From a checkpoint of a small image captioner: encoder patch size [8, 8], batches of 256.
Rows from block 5 of the image encoder, named by matrix and row number. Rows with one number belong to one neuron. Each number is 128 + 32 x the weight over its row's rms, rounded and kept within 0 to 255. All counts start at 0. Numbers have three digits each. After the name is the row's rms in percent of the matrix's.
# fc1: MLP up (encoder.blocks.5.mlp.fc1.weight, 960x160), inputs 80-159
# fc2: MLP down (encoder.blocks.5.mlp.fc2.weight, 160x960, transposed), outputs 80-159
fc1.722 106:133144091097153152130059137117228132157093087118100142149115129134116140093155217155129179137118105092142080138110138147090084152156146123132098102111096091134118118177164119174091184129071103130117136179144142113118104133161102071092163141
fc1.723 022:145116133124142066117105147149147142144137175091159127133138093120136102137169123101156138105118207092138066128136145043096097139090169170161169139161136166074161138149092056065117124102164148135132088079083127129152160128104099149173147121
fc1.724 114:081129127103117076067126144126146068185208139185143100115123113149131162118135155146181058207108140181172128111181158126119134113064146101159156086144166138138105124176093109092133144102150132098097082116142089082110151065153125115136113171
fc1.725 124:143059066161095155121114115061153073186138108119170130161114141130160145117101142151135083187113153112133147122108051140059060085066118117078133077135121162130088129145065109162107089168094138150142132091131149148125123102089135045164099180
fc1.726 038:154151148090125140125137136162146097144125143124151128100122112146127069162194125107184156067126129158144133132126157052118107119110162109190112113128177126131132140159074031084107188106158204110066108125151153139114147164100142103185175134
fc1.727 020:128140091115093062067131118148128123127157144149132093107108089071106136144127155139142161133179134141116127139144167029124091160066198102170140147150145181115142168140061034080117108130140142167074158133111129096119148083066131134135164122
fc1.728 098:097172146093116115139134152118252084140094085127141087134116158135136134139150142132131129155147084071191137142093139137091107143166087145129143171126148118101088098118092125145144136150110116139147123170151120144127157136092128123149169089
fc1.729 106:142075113153124085149159144108090098107189172097079089112140125136147109131123097118186102122192084148123150138117109023148110155103168176165130159138153134156149127116094120082097084073122119143093140103062098173138144126077170159149146134
fc1.730 115:111161102108138170138079149182084155106115087141148069111144156090157120120158179142166194083191152099126057139175186122081140153128129171112110119107157107132152108089121146109124195125170170104152123162136169126135107182147156122138187136
fc1.731 102:161149141073100107118128129090156114155156114104116117154183085109102141127175164173139092147178101089129044157091183105060091172163137147129116149113159110171153152146140092079129145085116090160128185148166026134118167103097157149115195193
fc1.732 117:143100130095120165148164146133122107128113101111127182111118120068092096166118109134147171155043106111088148138235103126087124099163106101072080100127119129147102105109136114143153172089116101123111102165116129096132140118148102141110105061
fc1.733 106:139199138098123108145060165067189142123094098150123066126122169080136117139134156108157103103135141043178121138121115050144121152104161113162107142172149118150211121117144130137096175146149205138134160137095107106147140148095048132122165157
fc1.734 085:171140118085143184169052137145255071131122143114138125109120097162134046140134109170153165127153103090117128169162153139119175114114132209116144152142148061121091168134137072109098133094123099103113076158129143135168115109190104134102166130
fc1.735 119:081169065148082052160130109089120124161092135098112090098134096126078055000085165173139143094149179139113140117171162120184115117141139125101071103124158140119119198122127131112105183154152167188153086119103124109128095119142162163168102116
fc1.736 116:147133096068127099153122145121200080170123113136151088134112130171122127130133107123117125168177132117114072167130162005146077132143164140171181096120138116145189113117070116141133140154108157119141047163147107116133118070086160105158182148
fc1.737 105:135075150099090076112114178134138150131184118134161074105118137064148115139098129145178162110112144141105141137132114131145154112093122148115144116183169098168175147159122134067118179116167157092133090153160094106066117094151139122119100149
fc1.738 101:087093129123180161142111153188112108128162098126123167145132054022092083106133106099131124085145131188098115117100108116095120077132149114121187140081143127075095218156086093096128116098141113100131122185110134187109195094112131120109063084
fc1.739 116:151150148128118141087136072125098143100153144169138137145125164150158147126150173108103114147089105152139081136115194138105138092169106161127131071095112168101141126140112118165082070119073148133082111084087176118149167105108150172182177092
fc1.740 120:102097079162137096123167147069064122125140177089096130135100156139109160112067122149127187112129140150165143125113062090142129167059131099151128156143131110206123095098075134120110137170149136112137128137130110155117121112145123139074099144
fc1.741 025:127111138185163138067117149142139126159100124126110114122116094094126166134163188129191128100165139108124140126152134038078103104082179150135153168145150163123150129142086000071092206149141107188115119107152117128114142088132122134146168134
fc1.742 120:100115114124081135107142164118109116135215166101099150079167088148123150140106139102161106194147078157147162127149150112100075157111096072147140143173159144128164087183114111103161148131187104102092117093127126175037166057123119087145118091
fc1.743 105:131109172090095133175081124121173138092115104135230101162136177106179130137196107090115081132160128153118088170140133110107070108093173154120142121057121099147151170130111110144127139089109168121170112164168135104144082113116143079134129098
fc1.744 013:111155096107132077147148101142101109187153147133163132143165114098087158182174179106122148141148172152110110132100148089103072119118186095163171140167158169100159186165109049084109178162113106089087134177151116129122183071076130116173171087
fc1.745 094:148205175079135104136152096126193050122156113124128069147141119132145115104155129087144167139138132152121144139096130114084091088126130198112168144127158152101110137192079083086091081145127074132102120113154153174131120166098068116163135108
fc1.746 117:132114112121122081162164135109124096113165104126118106140056175117143155148138123130151110154156114088108156149092131013125087160151129113156168140112145102152166084080000129140148121104101160101117103156159076147098153081069185134167146104
fc1.747 057:121130123138151129126156115116154073146196140211144097139096136083091128186136165130160113136130112072116150131126100060113084140113141092179195061139144190166134143148092047096099134089108137112095105102150123160149103102129125080169162099
fc1.748 106:090114140102151124113115080104157139132101105129136113152166145096089135118096155113107097078112113064148153143142084045165083154089174123136148148170125174164199094143098135120095135167144193131147086149156146117066121122134110182121078144
fc1.749 112:108082104134118150112124142200125121130153126111142134138163086100127155123138148174091182097137155193102128164127123115038171152097160108144160125110115147127117147117133063136104123077148089133172144104118127152132131125154143037123128124
fc1.750 110:108157143118110113103100110122142155080120148183156080170139140174102122144111152084117133118148101152147086132112199112144100105107115126168108107108129127127200114157122130144134147145158192083111101071162194131079080140125120131116124083
fc1.751 098:118081119157096130098109105116184080167141101160125071088165111161131126151091123120133199143089085156170086172162108091112166128058134179172202131093175147170117100128094076099114100105145100073125073124124114123091166133135133067163122136
fc1.752 122:176099102142097098099173083114110111094168152137102111168112150109176094101130097116137104128100084164140105133124084119142196066127122145104094068101149147185134125095129139117087105118145172125076110066104156140161153147114126197116101096
fc1.753 108:133115088152160174135108055112166128101030157111098164083175044151100116102103102124121097131119122161185111143122109129180136162108123118123109149126087092136144109116169096132130169164120118137084070156103186105114151143184080091109120160
fc1.754 111:140112164169118118059090122142140109154108117143153000161109105131116124048086177063113162122158107105083127108092162135141134123084116138131173221106101139046115143132107126129061099123107128163147130118106148127092089172108108170194142165
fc1.755 098:171094159152103093156125162164078113172122204099159163118092099198157134101088079141145126193129118134112169111138150136150142051110106109139107124217119147082106162117114128090144122121158176135129150114078131091116166129114121152132147141
fc1.756 130:089109126153110189103081122139154112142201156205145116105147112093116114091112178144168097208100091146097104152170136116121113112077155084141145130149146093130109116096122112070151141124153134108099081102076118151089130009137131190118138136
fc1.757 128:157113065101183126129123151114109133120139128164112153106100112106129141166165134161111093112063165070096179141093091060102086167108143110154185151114129154211173124141150126110171112131150129147130114132131063131149151094091127041141088116
fc1.758 131:122133128115122151119149107126142163052131190170130139152175171148212072126085160177132074100141121076121161132080103139121120095121137103159079146107129108128098138178120130134071146102160157174112189101127134083082131156132189090101082092
fc1.759 094:115074086137192109135109117059189088120143134176149101084145121163079116121090118132167123192162121145204100188145122116104166141060159090146173127083160140202138160206119069072143123074151159113103064156123105117138140071145203139108128143
fc2.722 112:180118153136147158125161178160217184140117115142111106118091093162133091107118146152172132115104138120106166126161154145102214140138088113105085173176147081118116174104159132150123150114189126173078126177150119117125126092138084106123145134
fc2.723 021:111116101139098135113177108066130151089149114130110136134072154129155135155163143171172096162136122141116196118140068140155143156127166125083066206111095097149046131116143080168141192153096116124078115113124148156082187118124156127141108170
fc2.724 117:091141106106111121152162053067166180152146164126077135086109112113138088117119146176156113133095139141106154175077103139135145109122169087156102218100157089163083129077135110128150143210085147190106125128143186136122129139163139138123129104
fc2.725 135:150192137105134163103147086139091158077115086142103134171145115144141103090167145191083092081142154135123066131134190113144114204135145139130113131142138107133211154125136180157098236058112132138173153126127053129149149160110125147131161125
fc2.726 038:138133062118151120126111119119067130112187133089121127153129083087166169153158162140152174114143155197119111120081098153111208116142090166089129168128156132159090197134136145149134156114101164134134146156115111158140182148128173123106111142
fc2.727 017:151138102079149119132064119088113149133130106060137137108087114131167116116148145217150130129152140101122139098144152117107104139103134100204095128163193085123126094105118098137056077089107176164125084165118107166104124091039112145165182130
fc2.728 099:154105137132114118136091125144138119129134238112130173090180072096127028120135095142123151144137127139155146113156155089122131105085210131186143153116118148103161180147163026086143086133163172088087141141076157108122116108128149145086107166
fc2.729 114:069145102112154127123116132119131092114139129094160176103127123142123106155125088146130102120126115168093148166144150110081143124114184156184125132167140176097157072149137083130162126175161138159123149079075118093142106116155123121103147114
fc2.730 118:120098106133135135121128171104078158137110141148093142173183103054073119121117165144137124134103129086089128117136085100110074133057130127087132136204157105157145076150118212124079120103126121103138133085145120102114153100114072104194122137
fc2.731 113:168157125129120069089107206153167152189176077139098082035145024079131075135146139140135120107134104123155137145152152063112108204112109149200121183095189096078129119140142084100146136111116118159150109189142101092140052077147158117115149173
fc2.732 123:164153177093113139092122121198086140069151095107149085149139112125211152102103147113151097113149106134063093109147203122101124123120141142119133195090147070109083199131077110039144163134098100117153148109080111180087133125130163123145188166
fc2.733 102:174133140123115123117163123123136158158130172153128124128127121047134091107113123153124141099112136102197126121113124137101118108168148121202135149139113168035025208147094010084073096115107102091070155161094110115123113153108123126136142101
fc2.734 095:135093167105143135133152165102185115122097154134124170100126197176143129105120074132108125136133119144139204121106046154159163090117111127095118133192118160094085084148066153125192062164169132107136090148152084128122143116128192122153070100
fc2.735 121:121106078136117128113125158101137088159167173129181074162132123190141202100131198130153164122144140133104118140099140178145097086103081129122145142181114135149139111131089147208139085119084119150139134122151158109123120095157174160130204145
fc2.736 109:094153138119116114114152106134151159144113184140091153136194098131133071143123147156102138149131118141135161125158109129132148108146186142115117146098123123148058157125180049089131105088143127122155118098126144100089179201132089111190157113
fc2.737 116:140134115125122078131140123129145087155095126128074163116154070139153082077141158184130098179077154142176145094139094111140115153124106071128125091189137033154078122124174109120156129156131121196118138142124121149092174078111095148137116141
fc2.738 112:101089137145175110131141068154121073107077192162121086159129119183145179109104144067076151145163117129183122136111181099144107121159106137142132116066134157132102112084091091096173123139090131169122130112114185149142175184116181128129185133
fc2.739 114:211114100137097097142135127188123161111154139076147108172064116150118158153147112167147140111128177141125155110183119199128152133171058157133117124172167152203082194159179099076103172094175100158118123089150099149143080147113084102160097133
fc2.740 129:169093150123118142154130083090120148076119186180130171140073130130141090133107048109145102148057116100047137133171126141138127135154136121100116146166105139109103158101169095158158110133097134116096153126122093134119131125142119104141101148
fc2.741 021:221120139118088150130123104175016170155135116106131093162115067168170144136146128171169155119153176163131180098124144143152139118113027104102039174151154132132170167100106211153148169143113156145087151121067138138143138131102125130145173136
fc2.742 120:112133150081130132151088169106206200113127105122195070145088191137121116153162096080134177074181113144065129139133161164096150115095152124149160175118134164134180200151154099159082136139133136142206141142120120106148045143111089121162153111
fc2.743 110:121109087170128146130115128143131173104144158123080155103147102111123071117108106125181106208058096133108190120122085148132172112133120113109135191181134097113099099141180110134140122163129123119098102127090097137131127073154080127084123089
fc2.744 012:145105127158128132165097141101105157131159101077099194093124168112110049110150143179164170136125098106102194164147117101099183131111132145093099117154115148108133096131100116146182192159143113155177169154124121105163098166150148130061166091
fc2.745 099:060037146131129127121117106159138134143128215135109169133132109116117092112141128123089166137138089164153113117106158088160131136082170144213125148123137191130180145130117086108137093171169181111128144128096148116122125211164136141088093142
fc2.746 116:079113158124132103133183170146145116148137190136120160087218101135126102122121142162040123148150128113158114129171124108130101132106184158152125136150109156155080128127181054127118074095147110156158138143132137121106168173115089135136131149
fc2.747 055:121094128128092089070121111133128146126054096089177112107104148163121162151170127127091111169142114141150150103084116096118127129118109130114126132132141162144153147180103111109162095134172210099116138157113115085167162122118160113082081127
fc2.748 113:163154105117123137113138109151151110141127097137142103056123136077167075111194122176121114148104127061183151142110159170127139138182126120144102169131123108108056170147086061135087116096162090158100119177127116137165097140088132112080113122
fc2.749 127:121104096124127160103110127066171076166143142166068125122127090140128066097068186132137155061126093112154151123079116081142134080097146134184126141131169155078062107107107092090126058174129142126099149089079200132137090122115119107127171131
fc2.750 121:127139191122111129130101202115071131094152154097085124096063188118153117124163146098165064137137118110117176123079143065104121131069171129082150149188145174089145145127092166129203165118114157115156147170079032133117151111137123106103125103
fc2.751 104:097109155125154136096134149149110163072145236123114163128122160118124081134126128070140116090118116203145153103127203129145122070192137111107111184118072145111071212117120087123112117144165090102125114149141158132089170141115075136103167081
fc2.752 118:113148153111135133118086096143107121118117069115137116154066121216127145091122158090151121144104177164161152088084118125122083140119101079130146137165126101095110119122109119088176154152130131115032073099102140117119080056136172098147095160
fc2.753 108:196144127136137130134125165137136207138081109134169079114063171113160183162128128173164145117141134119117126116115163143149149138180074117195110136175172135119134168118083111112121176123135128129068099139130099106125095151124142144100108126
fc2.754 101:106155121133121132133134122114107085093140141118132098124171101131143111158131153140172129148149137136154079137139183142098166109159141135100149175077133125217155160112119113071128170122216146095210106142114093128166151078132179116129182131
fc2.755 092:132147142133126120119120149160193155118132099132134085133152142147157081138136139140182189106151124133103101107090178155149126169173113135073089155093142096110120136136151115139039172169161151136111121130147079108108125117132076147143204077
fc2.756 101:111139223095121073105137143125137136131115173105102151130095101097129141149155108100140127081192129127148123255100135111119118133117141129135138123136147230097128138145134129102135168138091126132135127158103126102151158177131070152138155110
fc2.757 123:149084155122135136113126130042105069164160124132107079094038123164131145044108133040131136139199088109162145151123201116133103135088121132129087133081107142107094129099097143136137121097066153155138095114159123131143094156117087118202176186
fc2.758 128:112136177146126114125148137197144157103100089155139183114120186136111113141141101162135116133101137145109123127198081141098181088159105150108109080158108160142101086096181148147149102110137103107145131068179186130145111104142094126083158108
fc2.759 101:060100182136128131096132131111098120163111211152063117151169091082151101119126171166184104122137109149116133194150099124162096121126197098111110138111115105089050134100131128086100163177110130118076144112131131133076113129139104141093149077